From a checkpoint of a small multi-label image tagger: 32-pixel images.
Rows from block 10 of a small multi-label image tagger, named by matrix and row number. Rows with one number belong to one channel. Each number is 200 + 20 x the weight over its row's rms, rounded and kept within 0 to 999. All counts start at 0. After the name is the row's rms in percent of the matrix's.
After each channel's rows are labels from the 100 images, of 14976, where the channel reaches its highest value: "top examples" is what is common among them. Only what is clearly more common there than usual is listed. The data: made-up road signs on poles.
# convs0: expand pointwise conv (model.blocks.10.convs.0.weight, 480x80x1x1), inputs 0-79
# convs1: depthwise 3x3 conv (model.blocks.10.convs.1.weight, 480x1x3x3), a 3x3 kernel
# convs2: project pointwise conv (model.blocks.10.convs.2.weight, 80x480x1x1, transposed), outputs 0-79

convs0.416,100,223,216,184,190,200,231,191,169,189,229,218,205,192,234,172,189,195,226,214,198,167,206,210,183,204,215,207,197,181,206,230,201,183,224,181,207,189,217,194,236,236,201,189,197,137,222,216,165,206,190,214,168,214,183,239,206,225,207,211,205,188,195,204,166,217,199,176,199,164,216,202,205,161,175,211,204,217,203,201,217
convs1.416,088,171,182,173,209,222,229,208,191,190
convs2.416,098,169,201,222,187,188,187,221,200,202,200,177,165,186,182,203,192,194,172,214,198,179,195,220,209,208,163,230,206,205,196,211,233,210,188,189,186,188,214,216,218,208,213,218,219,198,179,184,235,227,158,191,215,179,243,195,159,148,226,182,194,188,197,214,212,172,195,234,211,221,180,189,229,216,207,207,187,163,219,200,208
top examples: red face

convs0.9,099,180,185,243,228,191,165,207,192,199,192,221,210,244,181,179,230,210,197,220,228,180,179,215,207,184,213,211,204,203,198,202,223,253,195,212,185,202,180,217,179,207,216,201,198,198,178,191,246,202,198,208,192,195,195,203,184,171,178,191,197,158,191,151,231,196,204,208,171,209,168,184,234,190,201,214,210,185,201,173,184
convs1.9,105,158,216,187,183,191,174,206,216,195
convs2.9,087,205,189,190,200,207,207,165,202,216,212,205,240,194,202,205,221,190,226,196,227,181,200,204,174,207,230,209,267,230,199,224,201,205,181,224,197,184,198,198,183,210,200,156,180,219,207,200,202,210,209,222,212,194,223,186,177,196,175,213,214,181,196,208,207,166,193,246,192,219,196,207,219,189,217,140,172,190,173,223,192
top examples: triangle sign; arrow right

convs0.316,101,178,186,207,181,201,172,194,218,227,148,184,222,227,197,244,211,202,194,155,227,213,225,172,216,196,176,195,166,229,207,198,191,194,188,197,210,187,203,211,175,216,203,225,170,208,192,171,245,197,183,219,181,193,215,204,205,204,165,189,190,166,202,194,201,183,211,192,224,206,188,214,201,249,188,228,194,211,200,220,201
convs1.316,092,210,186,196,180,187,166,226,230,208
convs2.316,087,180,217,211,161,184,189,267,188,212,201,192,186,199,210,183,182,199,183,178,190,209,199,226,165,188,200,194,173,204,177,185,239,189,210,218,195,204,192,229,171,168,215,205,179,214,200,206,219,218,233,220,193,165,226,219,192,168,209,219,213,178,174,196,228,185,204,203,205,226,175,181,210,223,208,226,199,175,218,176,191
top examples: red face; heart

convs0.323,100,181,192,180,202,179,194,211,191,166,216,176,191,193,215,229,216,208,200,228,205,198,252,235,197,195,197,218,208,210,213,196,196,165,193,214,209,237,180,200,235,193,201,187,197,191,205,187,190,245,230,191,203,188,182,218,208,168,183,208,213,206,172,179,191,263,198,216,206,215,162,237,200,197,217,204,175,226,220,216,213
convs1.323,105,180,220,201,217,216,188,208,183,158
convs2.323,099,179,202,208,194,192,211,206,215,199,215,241,201,207,208,165,223,244,220,204,254,209,192,185,192,240,195,189,194,223,188,228,199,207,204,226,183,217,179,216,211,188,186,189,167,211,223,194,171,174,215,211,203,188,194,225,186,180,166,173,240,212,167,219,229,178,213,204,204,242,205,232,210,218,209,200,197,182,217,195,208
top examples: 30

convs0.76,101,162,197,162,220,210,222,210,206,206,214,159,199,214,199,203,211,196,182,205,233,172,222,193,188,167,182,217,214,184,206,198,208,185,220,210,167,185,195,211,169,181,146,176,203,198,200,220,211,221,176,193,207,251,205,214,220,183,191,221,241,161,185,181,197,187,166,215,225,225,187,184,202,192,205,196,180,194,204,192,182
convs1.76,107,218,184,207,235,234,205,221,215,198
convs2.76,111,209,221,210,186,195,167,195,199,210,215,224,171,195,202,197,195,214,224,211,170,214,187,190,210,249,194,191,165,194,187,218,228,236,169,189,207,217,174,193,212,212,193,241,193,199,224,216,201,169,197,215,188,171,220,178,177,193,214,183,208,233,185,214,188,202,235,202,175,192,180,215,197,243,203,223,216,212,233,187,243
top examples: 30; 90; black face

convs0.475,099,175,190,179,239,192,189,199,168,178,186,192,220,169,219,180,217,191,178,193,217,181,213,228,188,202,223,216,178,190,214,198,209,214,262,216,196,199,185,181,231,225,203,185,195,171,227,180,161,202,197,213,197,214,139,230,211,172,212,214,219,211,176,176,192,225,182,201,194,177,190,214,214,203,211,212,190,195,201,212,213
convs1.475,094,229,179,200,229,164,200,213,203,195
convs2.475,118,169,196,185,227,216,199,220,247,216,214,201,221,200,186,193,226,196,181,179,189,189,219,192,200,205,191,187,170,183,200,217,183,204,233,195,201,168,192,192,209,210,159,202,209,204,207,203,190,183,202,233,181,228,202,208,231,162,198,205,236,210,168,182,209,173,212,234,202,205,228,214,162,247,210,177,208,199,237,171,209
top examples: 30

convs0.7,099,194,195,214,194,198,156,207,156,201,227,217,229,205,158,188,232,194,203,226,242,188,203,211,185,235,207,190,186,225,208,184,208,235,201,203,187,203,191,191,195,214,168,185,170,176,193,193,209,210,243,213,187,208,207,188,206,176,212,199,172,147,201,215,204,200,236,207,165,216,191,217,217,219,189,210,217,176,210,179,201
convs1.7,103,179,205,180,210,176,225,217,166,203
convs2.7,125,192,204,181,206,227,181,204,177,189,169,225,201,218,173,234,191,207,181,168,163,176,207,202,211,239,195,181,177,201,198,222,202,197,183,211,187,204,200,203,211,228,206,238,192,171,227,187,200,177,220,204,186,217,156,175,203,204,204,215,197,208,249,216,210,223,218,177,172,188,189,184,193,221,172,208,206,230,213,165,233
top examples: triangle sign; arrow up; green face

convs0.404,098,181,202,207,208,191,223,201,183,167,153,188,190,181,225,239,213,188,171,222,183,227,210,198,173,177,213,209,215,213,223,175,179,233,194,225,230,202,216,221,173,212,220,182,232,224,220,199,193,163,189,174,192,187,175,243,211,208,186,206,229,214,199,190,190,207,181,227,204,212,178,219,232,169,203,206,216,196,185,194,198
convs1.404,105,162,224,209,198,168,207,199,209,183
convs2.404,096,235,186,203,203,222,195,199,196,175,200,197,171,163,174,207,206,152,204,229,204,199,178,173,183,229,200,206,188,180,173,169,222,219,188,195,196,202,213,154,152,174,221,187,218,222,183,185,205,210,214,205,191,174,218,190,200,231,209,174,158,211,222,219,186,188,225,223,206,203,216,183,220,201,212,204,209,209,180,175,174
top examples: triangle sign; &; ring

convs0.421,099,202,182,188,264,204,236,186,186,143,190,206,178,216,196,179,235,214,177,218,214,175,204,205,235,201,158,199,211,173,191,206,210,205,206,206,173,219,209,197,179,194,190,170,190,187,191,184,184,170,174,163,184,207,150,234,208,202,194,214,202,200,206,194,176,213,190,207,204,214,196,182,208,191,207,204,195,234,201,192,192
convs1.421,098,181,198,221,185,177,198,173,164,203
convs2.421,099,219,175,199,185,223,218,201,190,209,160,222,208,206,211,178,183,189,191,200,172,209,206,187,208,184,227,200,217,214,238,189,158,183,213,173,223,190,229,193,232,203,199,170,189,183,191,196,161,245,217,220,216,177,169,189,190,227,189,216,180,162,225,213,178,240,176,182,207,189,224,208,192,177,177,185,195,207,188,192,187
top examples: triangle sign; brown face; 90

convs0.456,099,215,214,199,199,186,217,221,196,206,176,206,185,186,245,204,188,185,186,183,184,206,190,204,185,221,181,216,194,201,191,183,214,232,223,189,206,196,241,188,183,221,222,190,214,185,227,191,201,206,160,207,175,144,207,242,176,181,180,173,220,172,180,191,189,185,219,224,174,189,178,200,194,196,196,221,192,158,158,176,189
convs1.456,094,190,201,195,182,234,180,177,225,178
convs2.456,117,172,193,174,198,233,186,214,179,200,208,216,201,213,147,234,224,163,206,203,196,167,209,222,200,238,180,154,195,186,177,211,211,198,179,221,181,187,200,203,198,232,190,235,191,162,185,202,213,184,208,216,207,218,202,176,196,186,210,213,212,224,236,228,211,184,223,198,202,226,205,188,177,223,207,201,192,212,234,183,218
top examples: 30

convs0.307,098,197,213,210,204,192,182,236,160,199,171,230,195,205,205,227,191,206,206,197,191,211,214,230,170,225,243,218,224,221,219,188,205,198,181,206,183,209,197,180,227,226,234,194,175,215,223,179,200,199,221,200,170,164,160,197,206,203,198,187,209,182,177,184,218,227,214,192,156,185,167,194,202,184,186,212,204,163,166,192,203
convs1.307,106,193,191,196,198,249,212,171,197,198
convs2.307,096,144,213,193,189,198,195,207,201,209,239,219,144,206,177,205,191,232,202,229,188,166,211,203,230,200,164,187,208,171,185,227,226,173,191,194,190,189,173,201,204,215,184,214,214,216,204,196,229,191,178,200,185,204,220,213,187,171,190,162,212,199,186,185,227,179,203,202,187,240,188,206,173,197,208,188,188,186,228,176,222
top examples: triangle sign; struck through; P

convs0.284,100,187,188,209,222,201,225,224,198,173,218,183,203,164,208,175,202,221,177,230,203,179,216,193,160,157,228,194,208,192,210,181,215,187,206,187,186,190,186,207,188,193,159,158,217,198,207,239,179,220,212,200,188,248,216,203,238,187,194,227,219,176,191,163,197,235,181,213,209,211,189,164,190,196,217,200,188,199,197,198,193
convs1.284,103,228,214,193,246,210,195,217,198,201
convs2.284,091,215,229,212,188,169,182,187,199,232,230,201,190,187,203,205,175,205,231,207,173,186,185,187,203,230,183,205,202,196,178,233,216,213,197,180,206,223,185,189,199,204,219,243,214,197,220,196,224,202,216,218,210,162,233,169,170,204,205,201,209,226,192,207,221,192,234,236,201,200,179,207,213,234,201,239,200,200,211,200,261
top examples: 30; 70; blue face

convs0.352,100,202,194,185,194,229,216,232,199,207,199,226,158,168,183,233,199,203,220,168,181,206,226,220,192,195,186,218,214,209,243,214,179,166,180,237,210,201,244,220,211,221,215,183,184,201,199,171,209,198,185,219,169,196,209,223,183,235,186,177,199,170,202,206,208,171,226,196,170,203,204,186,186,199,165,204,188,215,171,208,188
convs1.352,102,202,185,199,219,165,212,167,183,216
convs2.352,098,179,218,179,203,178,210,205,186,197,187,226,200,231,204,177,224,225,196,228,254,173,208,215,209,191,191,220,220,215,244,212,192,208,227,229,187,177,194,243,228,220,204,182,172,193,214,200,197,194,205,170,213,196,177,228,190,171,178,210,229,191,174,204,204,202,163,236,203,219,185,219,212,176,169,192,220,206,201,188,200
top examples: red face

convs0.50,103,218,172,196,196,215,189,208,179,224,172,196,246,213,174,208,202,179,212,200,180,203,196,200,192,206,212,205,201,251,253,163,199,210,172,191,216,192,173,182,184,205,202,155,172,221,205,183,218,216,194,227,187,206,179,150,216,219,203,210,174,182,224,188,219,217,204,202,168,172,197,198,218,196,196,169,206,208,185,196,203
convs1.50,092,197,222,214,180,222,169,191,216,174
convs2.50,096,193,198,199,177,197,192,182,229,191,214,207,167,193,210,206,168,231,205,196,176,213,212,161,245,219,189,162,189,166,198,217,211,183,191,157,239,187,174,192,220,185,188,232,229,196,233,221,198,169,215,216,185,185,229,194,214,227,186,217,193,220,197,209,187,200,207,178,204,210,211,211,158,220,211,213,228,193,208,216,216
top examples: triangle sign; %

convs0.179,100,188,203,211,223,212,210,197,173,192,236,176,212,151,224,175,236,212,206,231,168,188,172,203,173,194,224,208,196,155,192,165,197,194,188,195,199,212,217,177,185,204,182,187,228,216,223,223,206,181,188,211,188,189,168,200,226,224,221,193,179,173,214,171,196,235,197,212,184,192,206,229,219,172,193,205,179,211,210,188,231
convs1.179,094,234,214,191,231,191,184,185,180,188
convs2.179,140,193,196,190,185,200,182,192,173,222,248,166,197,161,166,193,189,214,214,225,221,174,180,211,166,184,193,205,184,188,170,211,215,202,194,201,211,182,191,201,169,209,207,188,219,218,181,211,244,218,206,244,199,225,244,171,204,201,224,222,227,201,200,204,233,165,201,232,185,209,198,200,208,197,207,204,191,199,209,185,238
top examples: 30; 20

convs0.462,102,251,194,186,217,188,233,178,198,191,173,177,204,183,231,202,207,206,235,198,191,247,161,222,197,187,204,206,192,199,203,183,183,180,203,193,201,205,219,219,212,241,193,202,219,208,230,200,197,209,201,196,159,181,194,219,190,237,210,209,226,213,215,204,173,237,199,201,209,192,221,199,184,220,169,213,149,218,210,231,201
convs1.462,109,205,215,190,154,221,177,208,203,194
convs2.462,093,169,199,218,197,205,205,230,155,204,231,175,197,199,205,201,215,197,178,219,176,184,163,224,194,184,186,200,209,196,202,211,238,185,196,216,176,189,182,230,163,187,220,192,179,198,180,246,228,223,177,197,214,206,225,210,182,192,201,187,223,193,179,188,215,200,194,174,147,213,169,161,212,197,197,195,181,200,226,188,219
top examples: red face; arrow up

convs0.164,100,194,195,231,211,198,192,181,191,160,193,207,203,184,201,194,218,201,165,197,163,178,226,178,233,240,204,202,193,182,186,177,201,234,192,160,214,186,202,162,193,197,173,189,223,199,222,160,190,208,198,215,194,186,185,169,225,230,181,174,183,183,212,193,215,237,209,209,196,198,196,239,225,206,185,177,218,183,171,212,219
convs1.164,092,192,224,165,221,194,186,220,175,208
convs2.164,097,211,214,179,196,198,189,199,168,187,218,209,212,167,217,192,202,211,204,176,209,205,194,171,202,212,263,207,167,197,168,208,223,203,182,232,194,222,218,185,184,187,222,207,208,254,260,185,194,174,221,210,211,176,191,178,196,238,179,197,180,216,208,202,206,187,228,181,177,188,176,183,212,189,199,217,210,200,203,183,186
top examples: red face